Weights of a small encoder-decoder audio transcriber: log mel input.
Rows from block 5 of the audio encoder of a small encoder-decoder audio transcriber, named by matrix and row number. Rows with one number belong to one neuron. Each number is 500 + 50 x the weight over its row's rms, rounded and kept within 0 to 999. All counts start at 0. Numbers have three digits each.
Before each neuron's rows are labels from the 100 clips, of 14976, where the neuron reaches its largest size: "peak on" is the class under the peak. Only what is clearly more common there than usual is listed. The data: phrases spoken by 400 fixed synthetic voices. In brackets: how many of the 100.
# u: gMLP up (value half) (encoder.blocks.5.mixer.u.weight, 576x192), inputs 0-95
# v: gMLP up (gate half) (encoder.blocks.5.mixer.v.weight, 576x192), inputs 0-95
# out: gMLP down (encoder.blocks.5.mixer.out.weight, 192x576, transposed), outputs 0-95

peak on: /eɪ/ (25)
u.22:488488516477475515513520644531446515625437474464454463452484514484535478442439524550572505527509501461391533496441495385392533534456462498406489526447507516532426519488425447500433500436487496493614467511473469428472520460557506492565570458462509485576603509495563548480507545443541452542
v.22:342453522460441500460516556476550471527586495516491547444491508492467493592487512524451550473481524552538535496502510474428564442493531484501530581411495445530440616434532524495504502514486508529498410405496441403508532455428527532583399485477560466464489551462503506526487564534569555511
out.22:475518490434545480538407480455506561450544526466391500525529445563465525485501449470505537418524405499565385432556539552594469517609625525516535438453515473458408539510549461436460537548531475514512539480505560477518539519330507503568505527520492484481520578504489428541501521432441367498

peak on: /s/ (44)
u.218:431514505518438490513539476501574454512433443557566537505530494569572461515458465520564534521532525434598579518515485479584481448392495578543561513541563515509501464521359550532550361497577433505474502493459468533530561629469532574558473498548433505484458497541590407494530476558578474481
v.218:408472504501419468513492470473417506389466512452586491483538436471429447484482440476452490489457488536535449400468513421447396532493511459612482488451532478463461490475432526494610537465559446556461490578533493380512557486502475468493575478495543466526474551431544389467504511523550509372
out.218:520493497418451541506540441460485524570463421410471532507466407445478440523499413519463418467472454426525536542457535545494502475514600531530425595509513527486545509456554520487470491423497476490502525471482534426550477505493534469552506508491498527500494477511481441480501546550535638516

peak on: /f/ (75)
u.174:448534363388554491434589489526526510572473465522484542542394535458495432569460516416539438474476543528483539493514477578514482522461450557435523533510450409481407572445519592470525508479474479445515442497518535622549561606501494457586526563524565430457462470519549503493441470468540553508
v.174:562522497475529573525534483410525472514431482469499512474507458519426515593479431561491578381370534498464531573434444502562638560574512546515453480448535493568478550468528406458541485468485492473435555495570464604522484494458516525466497489472556511519449507505455522469463467529589391449
out.174:569477486531536525579439466379585491536522512460390549447451481585477489509557560515489513508609447565500647451566460534510541446494467490490445463497486421507505504518562457451579542512507510526536553431447416592560467525539501481536486398493483568498471588426420521440507421606552435488

peak on: /s/ (89)
u.77:579514441529498420459409483570501521550527454450459448519594516463535471518519476468417496518428399486482586520667502566539496546474521453546455558583463425479523583546472478492536468522502471510521513507508541541595560577549470568467475473516414475427520502627451453520506536416482519527
v.77:457458451526353480479558433447494517487507539545487554456478434521506437453514465465410538430487429504381561479486572453470542540502527481397500476509426502529541498498509496412505438536528557502516538476517506422562531489521537576483465363484541579486524425459477513644493474512491626565
out.77:498531516607547470462533484522388556437570437552547531562486554552501556427528544490454438575451547523368526472559504418531509440384454535488499479483507465515528485511522505605483536483468440470491497450498487446477494428453531526534516548588510543389537460447554584497457424511553499367

peak on: /ɑ/ (54)
u.346:493545488497423517566434595551473568506492502536470527526471505518532427577485531524524387406440421402526445492488579568488538490485509526520512544600521493542340446565525429568529461506476509482506583466468456506457519492500539488573446568488517589467520463490470568490432441499527448467
v.346:426553500622512541497578500428573454494478487526386566464533580488530526545486586454554492504431415615502463585443555515530459478458540592469428555491499508493601530558491527489470528470516548451480478524580516569511529506570556495541616518532481471565505440538525471559529407469488525501
out.346:508464555527523514522418323495530499480499495485442562500492489577409483432486446500581522548530571472384587500479460448522466495416537454460564572558484556511526501484457514529471473401415452510523582538469560421437453511582488535475445517531480468529429491472567513553496567532576499492

peak on: /eɪ/ (36); /i/ (28)
u.544:487476549509554486505627531542537494539473473482479453435499555473468470457479534600545494519592491549460538520463520521437498520602572513582477536504522541476493515461498474499521440446445423389508530452432554588484453484550523506544594367472457465461535553479523500578546583506477544511
v.544:545486466467534566478521537551515535530477377440526508486475449503390498584492469554502547447464503502554548498527464533589533475502531488548585527519353511483503446505469497486570484523479459423443480568497496558524440515445454494559407475485553573523480468606549571534524552499537458513
out.544:427532493400449461536543465432530451500490475463491505564480456518391445571520518408557469486516449521475515556555548455452496547542476488443501489520565538503538490502486726405490399466478459587572441516491476528406525441538469508512503462488450501508534492523479583595546468546462460457

peak on: /s/ (93)
u.54:554465461580572520456497525444593454603512515515528575482622543510552499495526460520609532565498528534508514394609521401516477465494548490625401533535486454519464491450533437502589475486544492538491540489392478497452576410534547518529494484510533592409441477532533508446549537541499533485
v.54:431595538448484493528490453502444470498526511464526485395513493596574532544537481417474442480481489511517622438636494425502533438454431492525552475558484551472480468494520487537479426473398521485534543529443493512577412497575587480472474499515463423547444497462528494548566603415579495442
out.54:456553496425587595436574517458455529510481478538559488469582545513449551548520501554551507498523536483527518504577514586473541415500592594581524460491494496492574480474550472460471517498479475510655454532567447535480511499527495531568542472428524544413486517506530511378512530538501479458

peak on: /n/ (48)
u.351:436479451503434486457566482546535560528451503563572561474483481479566475472549587429441446504554421543526612458545449437483507491541491514557419507449454477505510469517408521542545485485605486499481402426564448492415512539572533592549491481474515419526513495415568516466527522501652495556
v.351:528426479487441360480450566564505449508504457532601457499548592502516534520505440483457573491488476489491475472520480542564478469479536477486534433510492470531500516531568587510473524558463528461513421575568524433489518530485458484519516550553482575430462443517548377476508421542553539495
out.351:505503452485531467428534511502551511570424472574443500427405437547489529515463478488468525434510469506455503518599522490491504559577443432455443625512526532560547468518518502457479538440533460451535494497484429435484453541431443542512543491422531569526582510456500489517574558390448454462

peak on: /tʃ/ (36)
u.434:467571436532555550479509428533558513446518545521544501471522460523491534501525428491493540454431623552604500538498430432471473508492510554547541456452456561511522512473562481512486424573531530500593494477577624455509487442405538527502470505609478489465406542533514437421500516527450518445
v.434:479502535461447419467554562512451520526511463460475523533482429580551497522555466486478516451518508506541513464479413508512569403517582491468541500464473568587625515491571490552598498569567501581458486556467489424474509491555503433420560566559519473378491486499507415588525523448396476502
out.434:470471498480502499493589630408511477476522578505483442476562408562406442404458488404477518535513426457507572526520518518582511535457472468528498600500452506518578487503506428474582485556497511543452478452522473477533464462639502481550442482545519535498539600507530488506519515521451391535

peak on: /oʊ/ (70)
u.219:464536501474434506478476548518485489599552498496532569483510577464477529516472453426570518596530404672462458557485541447554493542526479418551475504590410476559499546457479583471516470426467395540526479458543488578545533473496466452487466515383492505571530461458467478447573650517515459479
v.219:570442535415545536494440527505527527591459456547556497438517502460553462494538534559470463479583566424525339444526480586448484528471425498423483513536486457637510448436469468508540555507558525571455499531573552518555472428518590466512498450470499506444493495426472420494512495460493584493
out.219:322475465474526519475579555533527529601556468531430559395409446420394512526472497538562479515497440529479435468501488504544528556559528512455502473442517548441555482463524442500549578483467565481536481492533571555542504448404530475486477548538540493488579473483515473484472519460538570560

peak on: /n/ (42)
u.410:459579438493530545448573501565434529434495379513528550469492452533481543489481527563453515513491419519451543475533566450449509494438558482489523553546501508550501586506511498493493531519469486488484510520555481486448455555548449519479488458560567509510480473464504552518516423569446517519
v.410:548464507537376541576480481478545559449535546449510501571524513557422573498565491528480536533527546501474398506505488528418421446541496553523479494549497562525523476562509418559561554454473514544422661423471467468443453514522528473456493437423454516528527513475543594572448443606522505477
out.410:520506454559516425609476473468488454454658461518485528484570484530591520444511546466471514435552545477406547522469516456437456523456485526515560516427630553580425528475513502563472497415556553417615482460484431438497468576498580517496443491525482513475457436483488415429456352461546470543

peak on: /f/ (40)
u.105:499435520505544489549508462526570502446386466518414529573436448464465442472585496485474451516540484561536437523512453405562495534484451505378523518562496521496561452525465406445601484521445438443458530546503489382503589453514521514620436431525519517565505505515442488517437541471512480517
v.105:481537483494551412464451395490485567514482517457512462459488464537430612462543425527473388537527459490394502503527522570634522423580541504502528506523478450472471501534534569472523415517556580479530561538552473519416479465509545457587444523503528553632535547489523405495494422483526428498
out.105:542475522481445528488479499601515400433507535558509512499553503473418499484459534575482495504493434492599458549500558502447496569521529431481394565518418572544437504506517386428465475527567474474470565537508496493472530535583433460534527467472516532533501500528442457449519496436516566512

peak on: /oʊ/ (37)
u.519:410466542524399451511542528477499441525531442508460485492461502491508572452502479492580550586374534473449475495536533475464524490495505489490457514501384512519413530435420456467498434534514419506495437590474529523504465371579511378402424519461481483489536625524456469486439469541529447526
v.519:463552496392521427545363526478558501524517535491588484541532546521511585577498512448503512441471582531453485417497522541631485516534490560428479564506476484441490426452533496635475516569478653542515380504459507538564517558500511458476508526528433604572544608543509433469529614521467437534
out.519:490521501531481460474486527489489472439530499508485435517456456423584475515495489549339507500458459583418470516443561574425484554432484486479544451424463491494490420597534507485493479558494526539451500491518543477588524494475467572448495535466541494537501332560486538478489496581641579500

peak on: /eɪ/ (49)
u.555:537507557508558568553412588535578527602546493488570486561494516515490407444442470522476452537642473514523506487473427506507540557546612417528542539488570506509508540385471482471660500523498492526551521419540464478437542499528588548461427544464538471447524489555475509440538532492480486425
v.555:562505549524456586466476512531497369449480451495502496394454426489503537475505475453536482414467449550451449441524520500462573389500563465612451474459483470498568436454402543557441405498423466448501516469470367468541472535497516551467447531530493426520459488520457473499551455452534484418
out.555:544510519491521593431585517465523493452522521575531438436432627436556493531436465479318541501532453502496550445472527557483584465496676513559481445461522496459573519542505588544549440497504514503541519492606515467541476530520548577462428536537505486456566424472581422536463505541530521411

peak on: /oʊ/ (98)
u.176:435551537502440461576514482506569492440544586520464565511564436550523507516395570531611452526503466530481441461494542365528460494468400425463490410488475526530473618439548534508600395464388480486538556453554446407447485495440462489511521512511492520461519555531459608524476536506535541553
v.176:502390588431535484465417454504518431442495524512423550571533505430568609459457559406603485499510559503412477514494513459544529417520479486402540446427589547585531537461591516472474483498514418486411539547513439511535527424445515545469476576574443497536481631478495511516525505501483501482
out.176:392506428534455519458474448439486603544499449530472540529575549436506552492421466457538484491432504520514529432464435452524466563525475524488462505430468506580542421472514522522525414509560510498460603520498493548538462538522554445541506559524386560473437500410424608499473413436514496460

peak on: /ɑ/ (68)
u.49:488516556568374510496512607406492544461557423588688476463467561491473479511545513476511552491450454535530447551533476484516525557429557525464553471492585550613522606529545627486453627466473522502479475545455388508456448463488514521414495565491525555474475470494537504557561467569499483518
v.49:434489482458470509494511472463541523518453501517456564445454531527478464524537521419438490566510482570560622498479527554523496583520482493487493472459513480547564463474462508572549578376508585418570488598547567529477497551566447508480529517509472581509549606570555434480518438446420494499
out.49:501470465523489546460564386535400484594504496506392396529554519504465524511554503504551512458520428522495520519458559482473419440540493436584466552525495549563542469429494502559467475501447461453461542487655450460426566528448507447526631502476488518460453556466487414490475437351456484463

peak on: /tʃ/ (37)
u.412:500474514576491525555567502508566486499555519532531491487449469550484495469489474535487564475448471493513362532541493412497430492539516480557524538520502578561517498552546459519477494495458540557537433406531498539612479582543542445545588508592516555466504533542491408484478582452541562478
v.412:517487421451392456533626473469500504498493484494517561486516569445503538471462459476451569472511477543546458532504537492517516501503512539533450477382567445481585467582563553547478604506514470535387402539443401488512559449385436453551483442531515392529520504464455521447568493523476533477
out.412:457485459524513528521433450520530520518417504578523401513486464503530584535529526495532530467551494485478501424525518493474541511522473419476478455421470499537475463530474521578575487524488456435518494538478567669463452544433543515441563533478552550533474475469544505531560543456541593499

peak on: /oʊ/ (88)
u.408:450471658588481489576532452455553526469554483540505575455575583511508540553462505425558465516465502470495397479551445481410545434453547503539458512530454421449514562512474486525551414577431596523454514536543415476413628450462405522507481448550486438460472439471535553532527513436507499587
v.408:532492507435484431542491508633467549471527501490418509513531472539503564508474526467490487443534496591382462492531510500500496443499374485473591446489519459528552480515598489473449451473548501561498506536473468464533453461437502446574521580525540490543479602585487500495488399440521501498
out.408:476512422550450451492524411497531481505555496499453474539500416507549536517508513453579439489583492555483445561491434442546539440440438419548514518510531450572508554644565487421510466498496427518474452470506570450483423570500540459515539577444519537456457419532541535512409512509547468484

peak on: /eɪ/ (84)
u.138:501496527560434421489515563534436513549564542496539605500563636544437499495531566465478562614508550509496480494498502521443474501581434447562462546485425528486421480554520560529517482440530483543437514512463465461443473505523463451453515534455564478396533446486450483532472507547441503507
v.138:508511609545506526541389527510448490495533455486512452484577561573508526603515478470354521579546513461493565468518528495509544559499509545411493495427514507494496541466469561488549435432529575572503457432498552475492379422568528431614481534407557428538415453443426565524443483567434513454
out.138:457529539471581554496528527455457494490487440491480539540526508428539528511474371486587478521443608474439516488424511485421583425570456475504473551461519529478422527568482520555579528429441433528578583500519504494487574510464538527590650443516489475564472524473479522534567504468457557453

peak on: /i/ (33)
u.2:451447543541465573553560567491517468554572463484490479478590578445493486409412548433552572484511489469471496454543533408575405423546517477502515490528416577413391477468540467554508555562454588562493498436552465527514452567485480501526534440491474554449432478497433505585521455523485501423
v.2:559443508462514518503556539510466415533559479431497448474444566464460489555452567405543475549475532519570445478466566587430460397499567470601568437505402434446429471508506576502531483513519499532530400473499459500415536559498414437483552458421533415507519545527413494514503439476506517533
out.2:445618554472578521452428452513545509541504506469423514493489489502520406544459446541538463466514481510521514544386548476478496495492455530427490439439532452466500547449585508453509557575515561473522486474463552482569549485529524510385460525410513561405437512474575511535581417467573489441

peak on: /eɪ/ (69)
u.378:491592490482470450513520537469589485462489547474480453542535450618475558564431477570505448481497515518443543464489468520458441383537498462461577522460458344483452420544485468560559510556548513533515482597462511470479539487560396451432527481427590454462451549525471578578431553448483465523
v.378:435567528482530529520511577507570599508521444526459525560464545491520523529492556531467423483420476500449587481614564451488524459482575525493406427519504517520468529472467521499497525338547511569475469517534564553577543413462436490518460518514553423470603486500485541521514469426416482559
out.378:563412542471415506416464462526484498525427480566455479521573525531538539378551495478536539471562475463513445493460582518579480548444449523486474502476406585474476583502523493549516614490476478499534512540432434570453513544526388470533520490574393428526460516500455515457503463530461478378

peak on: /oʊ/ (32); /ɹ/ (25)
u.385:590526569515496522478468511417467546500481645520434579542498472467532462408462579448510469439486522468508538555502497439564479556501419432523448479509512478539504588522486488568501479537427577527477493498537488539514485421512484530554517491469423422565520549498500565544511428517528490607
v.385:561534432448547475481420539564512462503519486474499630413530506503421589510567550480487486546549449505564529457548509549564571553408381406578527540518474417570555574521455519441594506461446442494579577450511489571468569574558436581409583574542463460450503476510497464508544404467552456501
out.385:440470417529505464500585437569504493451530467483434559517429441398488461501506560523462454494572601530512532520519487537591480525454512414521487526492457482492574553430613532509554456458543546597446552486459559459541548511471541451522518524561518555463515535517504485433459496660552519467

peak on: /f/ (57)
u.162:490515491437540505439537528535454479447445532517412461561456514554483471569504580434540472509533448456484689556442592481536536476524490513492492546491411533376524523475455454571464563458474450515649540433419563551526509453527508491566505437445588500518565527506549570479523407464520555532
v.162:524591413453513493492533502520443554515487512545504475500530523506552500468449502437486509438582468454647566529575573415442427442542556552549489383442493498520531474518442475492571489550518508439448524505528516473501507523518463533484477492493477516475523520471491432485462603506506429450
out.162:468509480452484503481427458619518482597473500432477344491524581477524494503506515537446532515399473541447410565418568486578435478508515569504504555359436480438495479410510439520509531550533430459512496453522479417456433499565467502484414490499502541530495460503393566527468529547611428440

peak on: /n/ (36); /ŋ/ (26)
u.112:442532470608448526461523497488383569497546491500454523481406475620481549477443485461552434459493516482559455425476528544447509572498556498523457492537522451458545437405493587462432517475524454526516472556472533440547493583450513459590529413550529514475437473460408566474453423390573554516
v.112:534487436461549555537460525467544568535447506593475528563467483537528472477539417444539605504434543492531528550486576512429488522437472479510569404468429527553397489475551489436458407553546581486512454518508585495435519513511481397474523541494615514493465586503521463434473539472541439434
out.112:494448569483397486528537453605469431504530495479580438487550609524458561500578432554530609544481481528526467562486499525466557543552525544505358579486516529461549461463417521508463467570611509530537426559495481512496481428534402447500499496468507536367527474556512534569471485468498487517

peak on: /n/ (65)
u.305:476500543527498493589511588569474473554558548501503567467415410576536462475498507498404514560489442524484529495567477443547496497579483509532486461516462493650523434518478603499511540443518461490548484547462489499574546554559430579571453505483524455587485523373443366423567508528496540550
v.305:554479447617388443515454591571428469579460490419484499448544485500529412437511580544426477526490562481464457443449493590458461496441389509501546469461570574463501451620500540577552577423498585442475579494638461498455618469411559576440553492501493500550520509571504572499525495507499546490
out.305:514472505452425452519497484579392561466515537547438541516446485450454466549468565490512523477591473467490499385553528454520419504479549526530480580501500422534553477463543496542411493489543486486480409529441530472414420576495476593557472534491533510477525572539560516467437484540537451546

peak on: /tʃ/ (71)
u.498:521513567470561531454536521554467568442519443460539462567533514502518444424540455512535501503498452455466454552566660532542554562434433467612466531404524556459583448391463444493508471632532473447412562465467502562478582517456557485470541485546533504427524579583551532498445489498455408482
v.498:457477492489513543526446475540528486512495499527579392463461531473485432508477507379562517481638434546551458482494422539422606435416465480526517530493551516501478542476538426455424510499493492491455521450470407560482491582570514471492405435424509620511567504466488434482453460466496470566
out.498:497468534493503605516504481473492485424539448517548477496505321466585548574483451495448619458532588463501557534546446554442625507522486530521519483478608456482542473437459531420541434474434562497484451488510527435394411476530410487510505495538497516501512622464522495497531509552440549475

peak on: /n/ (57)
u.116:442411496493534455481508526514368431461546619426484471407497520595457502534461496564527574537460586464532472538471501517430523486580476415449538494453492526591530470540374494546562561526531528530586441514475436398461459548544626567505431550540553446555495550506556447521475557494418509417
v.116:391553484457555551639526428479601547506435506443456599482480509539483476496531520484467581454484474518387502473472570472511524474476454447490564438418461560499547494521608488406532487491478456497492475497541530513517497548457448438463549412506566516471461567583514465433555446530557477370
out.116:546474469532471454649478489471543464561473518475570449588513511514492460407556460509533443541484484446463466528416560475555565538568525620490374514494520391491607419611497402508498450501616437575446488495476443518476498456517372464488514445515429468397484471510561532449445491485483487609

peak on: /ɑ/ (47)
u.191:481516540453505550539503491365457429468493471558420529421469518551440540467418503461479502598580538511475506465558528472584425481462541493479477545509483443529444557392451493498478551512466520521466583501479550448461496446471531457472466429453442493524500606547432542494545543584538414470
v.191:445455444454512524431514583471528525534525633487505587569518489562511584485529495539418527403505487518460521554526504388457549479475446464533519415448486483382479520586469500575426471429545551547531530499511594578465524449550495483487561450493468467431415530508516463517449593556632530485
out.191:524488481578487469654471482489445542482440455581492507393541414491444478538472540449505502473457496449509504473532503464523525504438487486430505560452556538426402598500452523625524496474436543559548448477535484491558557493502553468556550502544407446498568488497543529553532594481489486555

peak on: /i/ (90)
u.212:543498445561460450492446492454558441406482454476554564470461521434480482429478458482505482537495533538512497465579439540487544495488526543468482521507553477397534567546480473501562511458490532457584397502500526376435475461600459476508478574495583421509482521466397533473458454450542569459
v.212:514636553499562522470472590517545476561566440454489481547448607513498539506534470485518418502491570545480532549440537569509436554583556487595556515513569539583486501578469510472497506476501406537482483576430461506466448438602513439384518481457506493435492583530480466502492486498469436425
out.212:566486409483424474547461495404400504560485510542491485489524444468474560473522478568464449453530515447540525479530580570525574476547478415386499535407560538500512529527481421569467607478615597557500512524462435549492557488531622466539454448504457447513495472456516482452436580456534484498

peak on: /f/ (31)
u.454:471456451533540558525423542524505544560560531500495561550361547554431492455625588622457576460448499548480478471506559534490434427447534550497525539504480584487417475500431502496520439493534541550492587555536458469515478402499504502513534486464539449427476529534473524504414463458507548394
v.454:544430507583474492446540491484547327479584499591488511528438541458489507604575479527650466507537484490534545505411504526497471557484487448525510332538467513445470587491508470485523522516501561498508587565489420518651505433526600574464451463516543484591449456495557504525469484565517562512
out.454:511489469470490518585457533465518429525484561510450463472428565503532503500552568507479424506487508404495501450554470547473499504508372585532493336391532579535516477476519464469547462510480462428460572611516511549544593538493523534504516413570413593464456526487583505495418590439508460503

peak on: /oʊ/ (65)
u.460:507517554466566465545521462508456560474565557472571594536505464493490533422501525468564462580463515505509591490513464590528485483512430483440463460523453517509497441418561507518542464521497552462626477599572476450540492441452481536530433448510520429534480517504514524444498508463485426482
v.460:523528477574464469375483549405473515399548462447546476519562532508512609471566500521484542588600548455535607578431546553489562435565496468577489489468442548455512504417470476495512461550510454428529526534484536517553460460603530461511471558449513469533517491527464549499541489450441497460
out.460:465491633443565454537523566509513543504550526562482547561494547559469472582492530492571518548460488554424396479487506525470425497511539484521559499525445383530553497416512507486545495473458595491469431533590499599419559488461440549506516458403455594439511532480550553470537482478564446467

peak on: /n/ (27)
u.370:434596475417635525484436436462514527409453550480508507445445589517454473533532393459513468532436478466508627488582541511510520447450551570478463510506616512623458510492500447472514378495558471505451530491522459499512463538458492523551523448558456540523497404489433523518555491567455554519
v.370:463501465453488593448409472490518468444545477453456533452444491417513519483414524498468467520481468559494460581575479527491562486501472456468503480500552540455590408508533479579622538439492487491650510497480581596469440535512516510490550470370490500611544410511441499630491521511539538547
out.370:536482532473536485500518397516514457407462436492548351508512541537479478490494465555522464482507534492499381479439552482476503539552533512465496527482585485473438542527512533497439497477440556475443502522457455440492462513511493498433458591521510483446451372580468471429482478493523604470

peak on: /n/ (50)
u.568:433495465467517477497480427441473560528405523494414422510491568639477540452464497473503474400512439519469540444506466567453491532526519454502529534517470502445504542463436514440454455592509515499510444531513573537410516544466482541500556573505480479459485499467455561522495511615517488568
v.568:481506543490448459545546530539597488508492483473408455450490464439461577483456517378480415583454611469525452446450513569480532514594452467513524580491516523485510510534402492504514523568504579513513527453473500457538486574555534533526471534422432552453493498504500539469441489644523478443
out.568:490523480529541570521487472510436425450385495525548466531502416463614507516527512516543517446432429492541464456524489483392553464500436501552505453490542472533490477560510446439515500358441476598412536557522488511490492555448513528526515515587494494489495524424479503507453539472529624493

peak on: /oʊ/ (40)
u.322:494604479551377419415540464536524426535496530540474426528526491436483520586517481458572415424422423524464526504494542395519507487485482400523596444510471473483426447502491454533441452515517467422512440476421662475498512443527531506345587477535461473531522518563538560474519516446515501451
v.322:541439578516506532516473559506372471553424541526454469573429461479544499383462558493500404505405501478459523570500544454528522561535513540448481448571451459461439497538526498584451477506420522526425506527596461484527546441580496566413407570561449552531501636494488519406508464585565494457
out.322:610455566481463546492544428462463457560498478448457387503491407421453494441549633507504446430496556499529356515550510556492477468399425462496485517555559507361475509525474519482533548652446494481480433459514471516403453475444519531554598472446455513461519610527504538598566497456470567498

peak on: /ɑ/ (27); /p/ (26)
u.484:509537526480419495495517551443543554504473452477460644582451548457456503409490458479419409463480403532523461509474532487450538480543476516465457552523518449434569444609480471515424555321491532575473537471530492484440453512524539432511527473625484501498472548415517517512516509551564407445
v.484:502400462494507441433435482519505574574527383477455549587497469419476504488456573463497551602575447458574531555392482513504504517583588528422548556414485460465496484473516437443526481569547429468493476473507475430451549508524464439467594533514546411440501489475528482505543510496404469516
out.484:413456481549545442491479412513539505441486517563497403518473501634503426395469605476483583535545564501457545598505580548536463526410500460489537514501542532535485464502516517489514510492462489578465489460482470564511529515542452468523598491507495511495484460474560496488469439388469366536

peak on: /s/ (70)
u.331:440511562400598509504486451461582492447522391403543346458522526487422495477527441490534474539491484486584580451496553539415487576470482586505499595521490456530498557540511664495477430490569430465449464426507451504505510495541504480444567523481535542502419509553424506477537505510518550560
v.331:524562569469429521462514430528552531426527493541565462511477532492582443531519608501400437491534534419523502488589433533497514535534498501528432455502504591515566515499510473579600437508482370439517394557544553532422425496513519500541589405423419540519463557492484475612512535446510568565
out.331:514526492507529451437488570557530517345502481509403489529460497542501482532518485529438448423483571446473396379506471506616445556574574476534531439478522519442587497490490539584640461420453488500543493521506410435492558579436476433475528472465506521551492450580463586452492506432471524448

peak on: /s/ (57); /z/ (27)
u.360:517523563575488481625409518550459508494442510445449466496519509448521455523415475403545456566476502510511541492442474588492419501401572514533518499552557441489505462409509619448430572506533598520460573490445484646566566552411522508483480496539563556502532472469448466491468496617508557524
v.360:558452501481558508437482441463518520476534497497521556548527457437523431456444521500493414488459481510423587554451468550533505516485457526564483466497429528457470458513501529475462458591581576500443482556531537532486495476464545501527513522413536548506595593553444467451451486467524485575
out.360:471508502459512436433557521546547417525557512444513497491436506521548480584532487461549467455483551534530557483471555459390561534501469540472459534512515446550579548457601446431521456473391467485614479405453461496583480523502472465471459539592496517482521570567425501410541471521446529552

peak on: /ɑ/ (42)
u.59:463515525455493479453532493496447498485573428463567435547534563542527477496399580427537555480489426558485500475507476508537447435503540531483578566476488552444425454535450502548604509534532438493524498546556448535556542488481504509576458477460476507541444557508517421574505435567474437490
v.59:471360449481513570466466488566468469496572423588493478466512550471444457532435376392463501472531475570560512566550534514494490588527473435558547554477401581450573457617552441545499392457503592448496389503444526540514479431505499544487553520498493483452425512569482407425557466506557430432
out.59:547527543512506556498557403578466470510430555570449496486567549526500523555506596501467503484498553454496482425498604410464489475517528474554544500497546430517413478565370495485514561512512557537577499536511522469516485517543514475492436486560533564463459484369417533459513469558503412509

peak on: /eɪ/ (50); /i/ (34)
u.296:579524517548487441491508413574574525539526475503526451419482494486431440572456520415525508422432473583510466428539557504475487467597510494595495557480473499464531549511557542535510337500384460461507557509500476509506502451623532402444516493544496508380476444489471492385483418463601512472
v.296:461482511543528557503591638433444466492490444550488507481445528523515453593419557455527532535456544421645499513479470588450484509475540559540565489546472416477458515513438486566433429530526576422583492561521513596400505588510446457416480460502518518560482570548503536406428506489481586454
out.296:469570476519467513493481482495439424462437468483472527547505505548414544470466476487526477438478502557504595535412481429463522537417516494516556467499488523498478491580502576452424578462464470477508492505383561485524485466566491543590561497506494506508406451496562565541515430449472583483

peak on: /tʃ/ (57)
u.398:494466488476520629419486493462601466486501556480486485551529495526593489502528581470592454470466573579522486453430595499549480543385450513571520522524467548473517559502561581536420452488644384441543471509424540462507466509452558505461464540467499481464463485502557452554415625432526465565
v.398:600566512516525548476500504585437531474522469492494448563496495528466545487555557427531517509443445534462478522476404481540514535522475488437444506470497571417458569560451432525474509544469443463521443411433493370468487464529475495451611560494493435556460542415505550525549472602482512442
out.398:567488483452501514487471522535415430465452433406459536456522512444556530502371452489412463479505578559400431574579495474418648431476486493483530540473489440519526479553497519499494459461527555449503496488467527573482484449481470477646538482486455495538431516528507447542550564461472490461